From a checkpoint of a small contrastive image-text model.
Training: adamw at rate 0.0011, 9300 steps, batches of 128.
Rows from block 4 of the image encoder of a small contrastive image-text model, named by matrix and row number. Rows with one number belong to one channel. Each number is 128 + 32 x the weight over its row's rms, rounded and kept within 0 to 255. All counts start at 0. After the name is the row's rms in percent of the matrix's.
After each channel's rows are labels from the 100 images, of 14976, where the channel reaches its highest value: "strongest on" is what is common among them. Only what is clearly more common there than usual is listed. The data: rendered scenes of coloured solids on a plain floor. In brackets: how many of the 100, against the usual share in percent.
# convs0: first 3x3 conv (encoder.blocks.4.convs.0.weight, 128x128x3x3, each kernel summed), inputs 0-63
# convs1: second 3x3 conv (encoder.blocks.4.convs.1.weight, 128x128x3x3, transposed, each kernel summed), outputs 0-63

convs0.53 114 [145 134 107 112 106 106  87 185 118 119 127 131 158  95 168 126 118 109 119 134  96 139 114  72  88 127 140 130 146 132  69 143 104  35 141 114 116 126 127 105 138 121 141 121 138 114 105 109 167 119  79 103 138 155 137  53 143 141 148 125 118 121 139  65]
convs1.53 110 [ 82 146 184 156 131 141 115 170 125 156 124 158 105 135  74 109 146  65 128 142 149 133 126 204 158 128 151 139 165 126 202 105 152 148 185 123 119  97  91 151 118 141 152 153 147 147 103  98  70 111  51 134 125 150 145 146 125  49  98 121 133 124  93 124]
strongest on: pink object (100 vs 22.1); cylinder (30 vs 12.3); its colour: pink (27 vs 8.1)

convs0.19 122 [ 71  56  90  86 148  77 100 126 133 152 137 120 121 100 108 144 162 155  92  99 110  70  91 128 108 120 128  75 171 111 124  49  67  87  42 119 113 107 128 117 113 101  86 120 135 107  67 103 144 110 131 177 138 132 118 143  34 112 121 103  56  61 148 143]
convs1.19 096 [124  79 127 137 126 179 142  78 165  99 107 164 156 135 169 148 163  93  89 149 165 125 126 166 142  69  63 104 175 102 142  84 160  96 184 130  99 147 178  98 125 201 150 145 105  99 141  86 154 119  99  90  84 110 143 133 129 109 146  71 156 141 127 154]
strongest on: red object (63 vs 22.8); orange object (55 vs 22.1); cube frame (47 vs 11.6); chain link (28 vs 11.4)

convs0.89 087 [133 121 140 123 172 159 134  82 124 117 117  94 158 111 176 139 184 130 142 105 115  64  85  97 131 104  22 130  83  51 121 108  43 131 133 125 172 106 121 135  92 134 126  80  86 105 101 135  51 134 145 162 126 125 118 110  90 116 117 136 113 141 145 104]
convs1.89 082 [156 107  99 120 143 160 175 138 101  84 132 133 134 187 148 141 181 119 147 118 114 115 163 152 122 141 154 132 112  54 154 143  96 115 143 140  85 163 143 177 127  46 106 123 144  73 159  94 143 178 133 151 102 119  83 129 126 137 127 160 137 122 121 137]
strongest on: chain link (28 vs 11.4)

convs0.96 102 [145 104 108 108 141 150 160 112  89  98  76 101 103 105 129 113 142 117 141  71 117 127 120 135 138 129  85 131 115 147 131 124  77 121 158 134 114 146 108  97  76 107 109 116 129 111 128  94 100 143 129  73 162 136 100 122  84  87 109 149 139 179 115  95]
convs1.96 085 [120  68 144 132 160 100 114 143 147  76 118 159 146 142 163 119 184 136 131  59 132 192 157 151 118 116 127 161  82  71 172 147  68 149  96 140  50 102 157 116 107 140 157  95 107  97 114 114  92 136  97 161 148 145 112 149 101 127 148 163  84 215 136 154]
strongest on: orange object (55 vs 22.1); blue object (46 vs 22.3)

convs0.91 130 [150 151 151 146 131  81  75 110 115 115  30 149 154 107 123 109 152  94 149 117 143 129 109 107 131 123 119 147 104 130 100 180 123 143 109 105 127 124  89 168 145  83 137 124 108 119 164 139  65 134 144 121  82 129 136 128 145  78 134 145 140 166  95  90]
convs1.91 099 [164 107  94 153 126 142 155  92 152 112  81 111 165  98 210 153 172  86  87 159 127 129 175 181 106 126 147 113 119 147 153 138 151  48 129 140 141 112 149 106 124 173 126 123 137 108  91  94 152 156 144  79 126 131 124 142 124 129 147 134 148 145 138 142]
strongest on: green object (97 vs 22.8); its colour: green (56 vs 8.4); torus (30 vs 11.7)

convs0.70 111 [151  69  89 131 142 128 120  70 157   0 116  93 124 105  79 110  52 104 143 124 141 144 160 135 127 103 153 122 130 159 130 118 119 124 120 135 151 119 127 105 117 134 110 117 117  82 150 105 138 135 120  85 156 143 100 121 142 137  94 142 115 109 123 127]
convs1.70 120 [121 123 130 163 103 126  91 128 108 198  95  71 148  90 126 114  98 120 142  94 154 145 128 138 106 117 123 115 128 162 112 127  80 116 111 181 118 144 151 150  52 104 109 119 143 201  83 141 138 107 118 173 157 150 120 105  91  53  86 154 106 118 130 139]
strongest on: light from behind the scene (72 vs 25.3); yellow object (48 vs 22.4); orange object (46 vs 22.1); blue object (45 vs 22.3)

convs0.97 084 [140  63 165 138 126  82  80 124 142 129 156  86 184  74 157 155 145 133  63 162 114 115 106  99 100 164 122  98 119 161 103 163 133  38 120 103  85 113 124 120 122 133 132  62 134 176  72  83 122 110 111 107 127 128 101  52 122 153  69 126  87 151  93  93]
convs1.97 094 [ 76 110 114 120 120 129 160 159 103 111  42 124 110 149 154 122 132 166  75 121 175 137 138 185  98 152 128  96  89 141 198 114 147 143 134 115  86 160 149 128 167  96 100 146 150 160 129 141 190 107 102 118 134 118  93 175 108 126 112 148 134 127 156 133]
strongest on: white object (78 vs 22.4); red object (47 vs 22.8); count: five (43 vs 20.3); its colour: white (36 vs 8.2)

convs0.120 107 [154 130 144 119  84 130  74  98 139 133 149  52 111 119 177 124 163 127 144 116 139 148 108 116 125 101  89 164 125 102 121 141 121  60 129  89 135 130 122 131 145 108 103 142 113 140 136 131 168  86 109 108  91 106  83 132 155 165  45 158 147 173 100 159]
convs1.120 088 [137 115 155 122  98 101 212 127 131 126  80  32 170 108 166 147 136 140 130 163 154 136 125 143 122 126  97 172 172 121 130 117 119  27 117 150 121 146 157 149  93 146 129 116 122 117 118 103 204 199 117  98 121 119 156 140  82 132 107 154 102 158 189 153]
strongest on: green object (91 vs 22.8); its colour: green (61 vs 8.4); dome (31 vs 11.6)

convs0.124 073 [173 113 124 105 117  84  59  57 139 132 144 128 154 132 162  96 176 107  85 107 106 110 111 150  91 111  98 114 147 110 138 143 154 128  85 154 115 122 140 144 128 136 106  91 114 141 102 152 143 108 109 178  81  70 138  91 122 148 139 115  92 101  93 135]
convs1.124 109 [119  75 126 112  95 129 161  57 164 132  64  99  98 132 183 163 131 145  82 147 199 120 140 143 114 130 107 111 176 121 156  87 136  52 140 116 129 143  93 130  90 144 174 119 117 124 106 136 171 158  91 118 103 130 141 162 101 112 130  88 136 118 153 126]
strongest on: blue object (95 vs 22.3); count: five (45 vs 20.3); cone (31 vs 12.2)

convs0.23 080 [153 166 140 114 162  66  80  77 148  91  95 137 143 132 178 155  78 104 144  97  99 129 126 107  85  85 115 132  93 147  99 123 114 130  91 132 198 105  77 165  70 129  69 151 121  54 157 125 162  90 129  94 114  87 133 148 180  84 120  91 160 121 137 157]
convs1.23 087 [113 109 141 162 183 135 109 129 127 146 148 104  53 111 125 111 104 159 152 139 147 131 148 144 117 103 133 150 101 187 154 124 106 142  73 122 148 136 144 105  10 157  93 148 117 166  82 103 123 110 142 122 104  66 150 120 130 137 164  82 102 135 129 150]
strongest on: green object (70 vs 22.8); yellow object (51 vs 22.4); chain link (39 vs 11.4); its colour: green (29 vs 8.4)

convs0.15 078 [124 137 153 112 112 117 132 136 144  70 108  99 113  76  87 106  88  82 160  83 134  87 111  89 122 108 105 148  73  79 106 138  63 162 129 144  52 105  86 109 108 131 133 125 156  61  98 142 121 124 139 118 140 148 130 147 104  74 131 101 123  99 142 132]
convs1.15 131 [131 174 152 155 117 127 164 159 105 204 135  71 174  65 109 116 107 106 114 167 119  84 141 103  87 129 136 163  90 176 122 161 128 127 101 170 204 186 153 175  82  82 162 153 114 202 176 148  93 150 178  99 168 177 134 132 109 122 101 167 133  98 155 112]
strongest on: white object (52 vs 22.4); count: five (45 vs 20.3)

convs0.100 074 [130  82 152  10 133 113 119  99  99 155 129 126 159 129  69 135 133 134 137 137 159  66  82 127  69 148  91 119 159  97 112 178 102 159 107 121  78  88  88 138 167 124  88  93 156  88 107 114  92  93  88 124 158  95 118 150 112 121 105 131  57 157 113 106]
convs1.100 115 [ 99 169 152 203  87 128 126 156 185 141 152  85 139 102  49 113 139 115 121 160  97  55 152 121 155 152 163 148 135 172 105 184 163 143 129 124 180  91 129 118 165 160  90 114 143 154  97 147  77 157 107  98 140 110 103 161 128 104  71 154 158  89  69 112]
strongest on: pink object (50 vs 22.1); count: five (41 vs 20.3); torus (28 vs 11.7)

convs0.51 128 [144 150 151 153 142 126 110 127 115 145 102 117 126 103  88 114  85 128 156  74 124   0 125 120 128 121 106 132  85 146 141 143 112 177  65 103  72 126 124 155 141 129 102 115 111  72 159 118 113 115 148 130 123 145  68 157 139 124 127 122  90  43 106 130]
convs1.51 099 [ 83 117 159 144 121 157 168 164 115 118 142  88  84  85  87 205 134  96 136 187 141  68 150 147 158  90 136 147 158 149 165 140 148 138 170 143 181 148 152 157  76 147 147 165 138 151  87  77  90 130 160  67 136 103 103 144 151 158 109 105 153  87 143 140]
strongest on: green object (75 vs 22.8); its colour: green (39 vs 8.4); chain link (30 vs 11.4)

convs0.49 081 [171 143 133 210 137  79 123 124 140 137 119  99 133  71 148 154 132 121 109 168 144 108 148 155 117 111 164 116 152  87 120 163 139 122  63 166 139  97 117 147 153 181 132 103 135 129 145  83  63 134 159 203 135  94 114 113  98 118  78 101 146  92 159 107]
convs1.49 079 [105 101 151 107 112 125 101 120 117 130 122 110 126 164  94 112 107 129 158 137 148 105 115  93 163 133 109 108 175 113 137 210 120  97 186 104 111 155 124 197 137  87  99 116 135 105 118 151 163 117 169  89 129 130 133  96  99  95  82 150 119  74 132 127]
strongest on: red object (52 vs 22.8); blue object (48 vs 22.3)

convs0.62 114 [112 106  86 125 160 113  89 132 112 150 124 142 154 129 142 158 155 110 121 158  32 141 122  30 116 141 132 113 140 161  21  82 133  25 126 135 165  99 129  37 147 144 140  98  89 136  65 125 145  89  75 105 149 141  94 151 127  68 125 113 132 118 121 160]
convs1.62 095 [126 136 129 113 196 176 129 186 109 116 148 132 151 135 154  90 132 145 121 115 121 143 158 167  70 134 115 197  69 123 165 142 132 187  61 134 111 197 150 152 129 111 138 135 156 193 168  91 154 139 109 146 143 126 105 123  82 156 137 177  91 139  92 144]
strongest on: white object (67 vs 22.4); red object (67 vs 22.8); pink object (45 vs 22.1); count: four (40 vs 19.8)

convs0.85 098 [117 121 133 147 134  82 111 141 200  98 129 103 111 187 122  83 122 124 130 112 159  93 112 109 105 151  46 138 137 194 120 127  92 145 131 115 212 108 106 147 104 175  88 121  79 172 145 195  77  61 133 132 154  49 102 136 164 150 110 150 111 139 114 148]
convs1.85 082 [103 137 147 145 146 170 187  97 154 116 112 100 110  95 153 130 108 167 141  60 128 135 103 129 163 102 126  59 120 171 155 105  69 112 164 198 131 161 183 107 111 156 105 163 113  94 150 108 162 127 125 113 100 202 141 120 176 123 137 134 150 122 130 170]
strongest on: cube frame (35 vs 11.6)

convs0.39 092 [117 107 106 111 174 204 113  92  60 103  77 113 104 150 115 114 102  89 131  61  73 130 152 120  70 161  89  96 115  96  99  87 100 107 118 136 140 105 142 115 108 120  90  98 138  88 114 216 102  65 113 120 184 124 122 105 110  74 121  76 143 112 155  91]
convs1.39 090 [141 116  95 151 156 168 160 111 166 123 149 147  62 114 131 143 177 120 177  92 164 179 141 158  83 107 134 128 120 114 145 114  70 133  80 129  74 160 180  66  53 180 120 117 140 152  94 111  94  82  92 175  77  46 125  95 139 119 174  91 118 174 119 129]
strongest on: light from the right (71 vs 25.4); orange object (58 vs 22.1); chain link (54 vs 11.4)

convs0.87 121 [148 151 142 156 135  94  32 102 145 119 102 135 136 131 153 119 111  30 131 115 138 173 102 123  80  79 122 177  76 143  77 136 121 109 121 117 202  91 106 130 141 152 120 119 148 144 101  92 160 121 110  96  80  71 155 122 116  70 147 141 164 159 107 115]
convs1.87 099 [ 76 112 179 152 129 101 118 120 163 159 150 115 103  93 166 108 122 170  76 106 174 169 145 161 118 143 104 195  77 137 141 113 106 112  84 137 124 150 141  80  87 130 136 135 104 150 151 121 178 120  89 127 113 131 169 115 134 140 199  98 121 148 154 178]
strongest on: teal object (85 vs 22.1); its colour: teal (68 vs 8.1)

convs0.67 119 [119 123 152 120 160 110 125 208 122  71  45  60 156 143  74 120  93 114 135 163 115 114 118  95 122 104 111 143 102 123 106 133 142  81 158 120 127 143 141 145 135 119 145 114 154 127  94 134  79  80 105 118 118 122 108  91  77  13  78 116 153 134  96 135]
convs1.67 112 [115 116 110 119 156 119 141 178 137 113 205 125 109 147  92 140 107 115  88 137 133 140 135 153 138 153 167 136  94 132 152 137  69 187  84 161 136 133 161 102 122 158  65 145 224  82 145 137 101 120 126 100 123 140  47 111 147 179  85 107 107 123  78 128]
strongest on: teal object (99 vs 22.1)

convs0.18 133 [ 98 175  46 143 129 110 121  86 122 133  77 104 114  73 131  80 132 138 161 120 116 122 111 125 126 111 129  94 111 107 127 128 153 152  99  86 104 133 109 152  87  91 101 101  30 107 140 156 106 132 155 152 118 128  83 146 157 122 148 139  74 139 104 112]
convs1.18 115 [ 40  96 153 123 110 153 129 124 159 130 128 115 103 128 151 151 171 158 158 129 188 114 184 146 150  99 102 145 182 136 184 128 115 134 160 134 129  95 109 108  93 168 136 169  82  85 101 130 113 125 183  60 106  98 141 183 122 147 115  88 145 123 181 140]
strongest on: yellow object (100 vs 22.4)

convs0.28 093 [146 115  97 101 119 130 114 115 110 107  93 110 153  95 140 120 139 123 131  57 116 118 134  89 152  63 109 119  70 107 119 112 112 140 152 134 135 139  80  89  75 126  74  60 112 149  83 109 119  97 133  85  96 143 102 138  95 109 113 139 118 169 121 125]
convs1.28 079 [121 125 112 126 199  90 113 191 130 120 144 146 139 146 147 138 181 146 141 105 130 155 147 167  64 137 172 172  63 105 135 147  63 171  86 128  57 154 157 122 103  76 160 153 103  97 193 125 113 170 149 103 193 140 140  90 100 130 120 190 121 191 148 158]
strongest on: red object (50 vs 22.8); count: five (43 vs 20.3); egg (29 vs 11.9)

convs0.118 100 [181  86 141  97  78 113  66 100 158 152 165 109 129 111 166  83 169 112 103  82  74 112  89 117 121  84 131  98 163  91  84  65 121  82  60 158 120  83  94 126 111 180 105 138 126 181  87 146 197 120 118 182 108 104 126 108  93  97 103  73 112 137 123 146]
convs1.118 098 [146  97 131 138 115 113 151  89 155 107  66  92  92 129 157 159 104 155  87 129 227 128  97 163  85  96 150  94 148 149 172  70 107  78 130 112 143 173 125 125  77 118 186 111 140 118  79 141 165 151 114 133 147 103 107 139 102  65  88  85 118 130 163 144]
strongest on: count: five (47 vs 20.3); white object (46 vs 22.4)

convs0.94 087 [160  98 124 105 118 105 100 127 142 125 102 108 133  70 131 155 150 129 143 156  72 107 115  66 140 117 154 115 113 133  74  94 149  71 136 115  92 136 103 105 142 168 160 121  59 101  84 137 157 109  78  97 151 135 161 134 163 132  82 134 135  86 131 130]
convs1.94 101 [129 138 127 141 138 145 156 154  55 132  56 162 121 160 173 123 153 151 102 160 153 104 162 178 103 120 116 151  83  90 180 100 161 152 130 156 130 167 167 148 107  86 115 119 138 142 138  83 184 126  98 118 140 142 146 168  69 115 163 194 142  99 127 119]
strongest on: red object (92 vs 22.8); its colour: red (30 vs 8.1)

convs0.63 079 [116 142 114 148  88 109 114  57 151  77  98 145  79  84 105 119 169 110 130 109 121 148 104 106 129 151  52  90 127 185 124 101 118 143  64 105 136 121  87 143 127 105 142 130 100 138 171  89 149  83 135  87  96 114 111  99 145 118 136 131  38 143 106 136]
convs1.63 109 [126  87 105 134  91 139 118  44  97 171 100 126  83 124 138 117 102 158  76 150 180  97  85 158 110 134 134  81 124  69 138  98 156 112 160 177 131 137 103 152  96  55 181  88 150 123  93  95 133 185 147 130 139 161 131 144 122  92 151  95 163  99 133 129]
strongest on: blue object (63 vs 22.3); teal object (59 vs 22.1); count: five (50 vs 20.3)

convs0.44 080 [167 160 146  81 154  69  68 121 180 152 130 139 130 157 144 128 202  96 116  88 107  93 127 119  96 112 145 119 154 105 101  80  98 121   0 141 124 151 166  93 130 121  91  94 162 123 116 145 152 129 134 150  91 105 149 101  39 101 107 103 102 145 123 135]
convs1.44 110 [110  87 157 149 154 136 181 126 126  82 108 157  78 171 164 196 143 143  67 134 221 127 165 160  72 103 121  77 125  63 184  60 127 119 171 122 114 145 109 117 129 117 173 100 139  65 100 128 162 143 128 112 125 123 106 153 145 140  95  56 124 124 162 152]
strongest on: purple object (75 vs 22.8); twisted bar (32 vs 11.5)

convs0.58 080 [160 119 157 133 112 126  81 138 109 100 142 140 115 135 114 104 163 128 149 129 126 101 111 101 156  57 100  96 126 151 100 116 142 149 142 109 213  63 128 153 112 114  75  92  60 118 131 151  47  90 140 145  62  69 161 133 170 121 120 145  82 166 139 137]
convs1.58 111 [140  99 136 171 187 176 183 150 104 105 120 134 168 156 143 123 173 113 137 114 102 155 178 184 120 167 153 128 128  84 180 131  58 127 158 188  76 123 167 161 149  67 124 138 119  69 126  80 148 158 153 113 161 151 150 142 131 129 132 147 104 176 150 140]
strongest on: sphere (42 vs 11.6); largest object: sphere (25 vs 5)

convs0.69 073 [122 163 104 120 164 138 115 130  28  93 107 109 132 136 106  74 137 128 116 146 105 108 114 132 177 128 129 122 155 100 131 126 114 105 161 102 122 122 170 110 129 127 143  92 113 148 152 128 174 126 161 181 153 116 136  90  98  65  95  98 151  95 128  94]
convs1.69 100 [ 52 101 182 146 146 132 167 174 128 163 146 123 104 132 150 145 135 118 142 190 116 106 172 126 130 146 132 159 161  80 121 142 140  89 108 175  92 125 121 144 138 109 136 129 123 121 113 152 184 149 199 162 105 138 141 101  88 188 135 114 135 117 198 108]
strongest on: yellow object (68 vs 22.4); brown object (45 vs 22.4); pyramid (30 vs 11.4)

convs0.7 090 [155 105 125 116 121 148  69 137 153 113  62 101  92 109  73  92 135 104 139  40 100  62 141 128 123 116 162  82 109 179 118  88 122 119  81 162  78 116 112 101 126 120  83 119 119 143 110 199 147  89 115 133 167 118 107 108  56  62 127 125 113 110  84 135]
convs1.7 096 [137  97 104 153 146  94 161 124 125 124 128 124  97 170 117 168 202 113 134  93 144 189 183 157  85  73 153 131 111 103 160  99  65 135 108 139  44 145 101 114  75 171 132 100 135 128  84 125  84 144  50 179  75 111  94 135  85 108 124 151  69 189  77  83]
strongest on: chain link (52 vs 11.4)

convs0.99 066 [127 104 134  80  47 100  96 111 195  96  62 130 116  76  80 116 130 102 107 100 141 108 138 142  90 137 118  97 131 123 158 120 116 119 140 115 104 123  81 105 136 145 101 141 122 128  93  80 148 136 111 140 134 147 119 126 154 108 135 109  66  33  98  81]
convs1.99 107 [122 112 104 120  97 147 153 140  47 157 203 107 123 163  72 141 102 154  81 110  98 130 102 125 127 137 105 152  99  65 119 156 125 176 105 158  92 152 126 186 121  79 106  46 161 143 104 119 141 103 135 120 113 119 104 117  98 143 101 145 123 107  81 129]
strongest on: red object (99 vs 22.8)

convs0.9 106 [140 105 115 121  96 180 116 104  76  90  86  98  78 106 129 121 136 108 152  52 151 131  69 144 122 139  33  94 109 126 143 111  35 134 171 108 130 104 131 121  39  88 106  95 102 132 129 100  99 104 131 105 153 158 115 130 100  96 117 138 151 172 116  88]
convs1.9 088 [104  46 134 120 119 124 151  93 155  81 118 157 109 157 158 109 134 179 128  82 186 186  78 145  82 146 120 123  93  68 149 105  88 119 108 131  27 129 137 112  91 135 174  92 142  71 112 151 101 102  95 140 137 139 105 133 126  91 160  93 108 170 131 130]
strongest on: light from the right (53 vs 25.4); black object (46 vs 22.2); count: five (45 vs 20.3)

convs0.115 099 [139  95 100 113 121 169 125 109  74 101  72 108  95 101 115 114 156  93 147  37 128 129  88 118 112 105  82 114  85 122 114 115  70 137 145 123 137 121 119 104  52 100  71  62 108 140 116 118 119 109 151  85 126 158  97 121  73  95 121 134 122 177 117  95]
convs1.115 075 [112  72 122 108 145  88 129 152 138 109 146 157 111 171 150 109 158 158 152  79 140 183  94 155 108 137 114 168  69  71 159 115  77 139  87 100  17 121 100 108  77 122 183  93 104  95 132 146  82 122 107 151 141 140 108 121 104 127 156 135  90 185 152 143]
strongest on: red object (61 vs 22.8); count: five (46 vs 20.3); cube (31 vs 11.9); its colour: red (25 vs 8.1)

convs0.12 088 [120 118 153 130  93  97 100 113 106 125 116  89 121 120 144 113 189  94 146 139 119 176 105  70 114  90 123 165 138  64  56 148 128  42 111 108  78 155 109 110 166 124 164  96 103 159 113  65 149 133 101 110 101 148 114 128 126 153  34 139 114 171 106  93]
convs1.12 077 [174 173 134  72 119 184 167 124 126 136  51 105 137 111 147  91 126 151 134 150 132 140 103 170 101 159  94 148  76  78 174 111 175 128 134 128 106 120  95 162 241 106 112 128 129 144 150  75 159 124 115 134 152 153 138 142 108 118 129 162 143 164 151 159]
strongest on: white object (72 vs 22.4); its colour: white (26 vs 8.2)

convs0.75 095 [102 120 129  67 108 117 116 150  89 154 150 135 185 103 123 165 156 125 158 141 125 120 115  30  75 173 123 131 150 118  48 152 109 112 101 118 118 150 106  63 163 110 143  98 151 140 107  86 151 110  23  94 130 172  69 104 114 128  97 150  82 118 117 109]
convs1.75 087 [164 156  85 161  91 150 141 164 172 114  96  89 133 116  73  83 137 120 148 149 149  90 128 182 116 158 146 136 149 146 179 135 146 150 106 138 146  96  39 133 172 135 134 118 123 163  99 128  85 159  82 131 158 180  84 120 108  98 119 123 151 103  55 123]
strongest on: pink object (62 vs 22.1)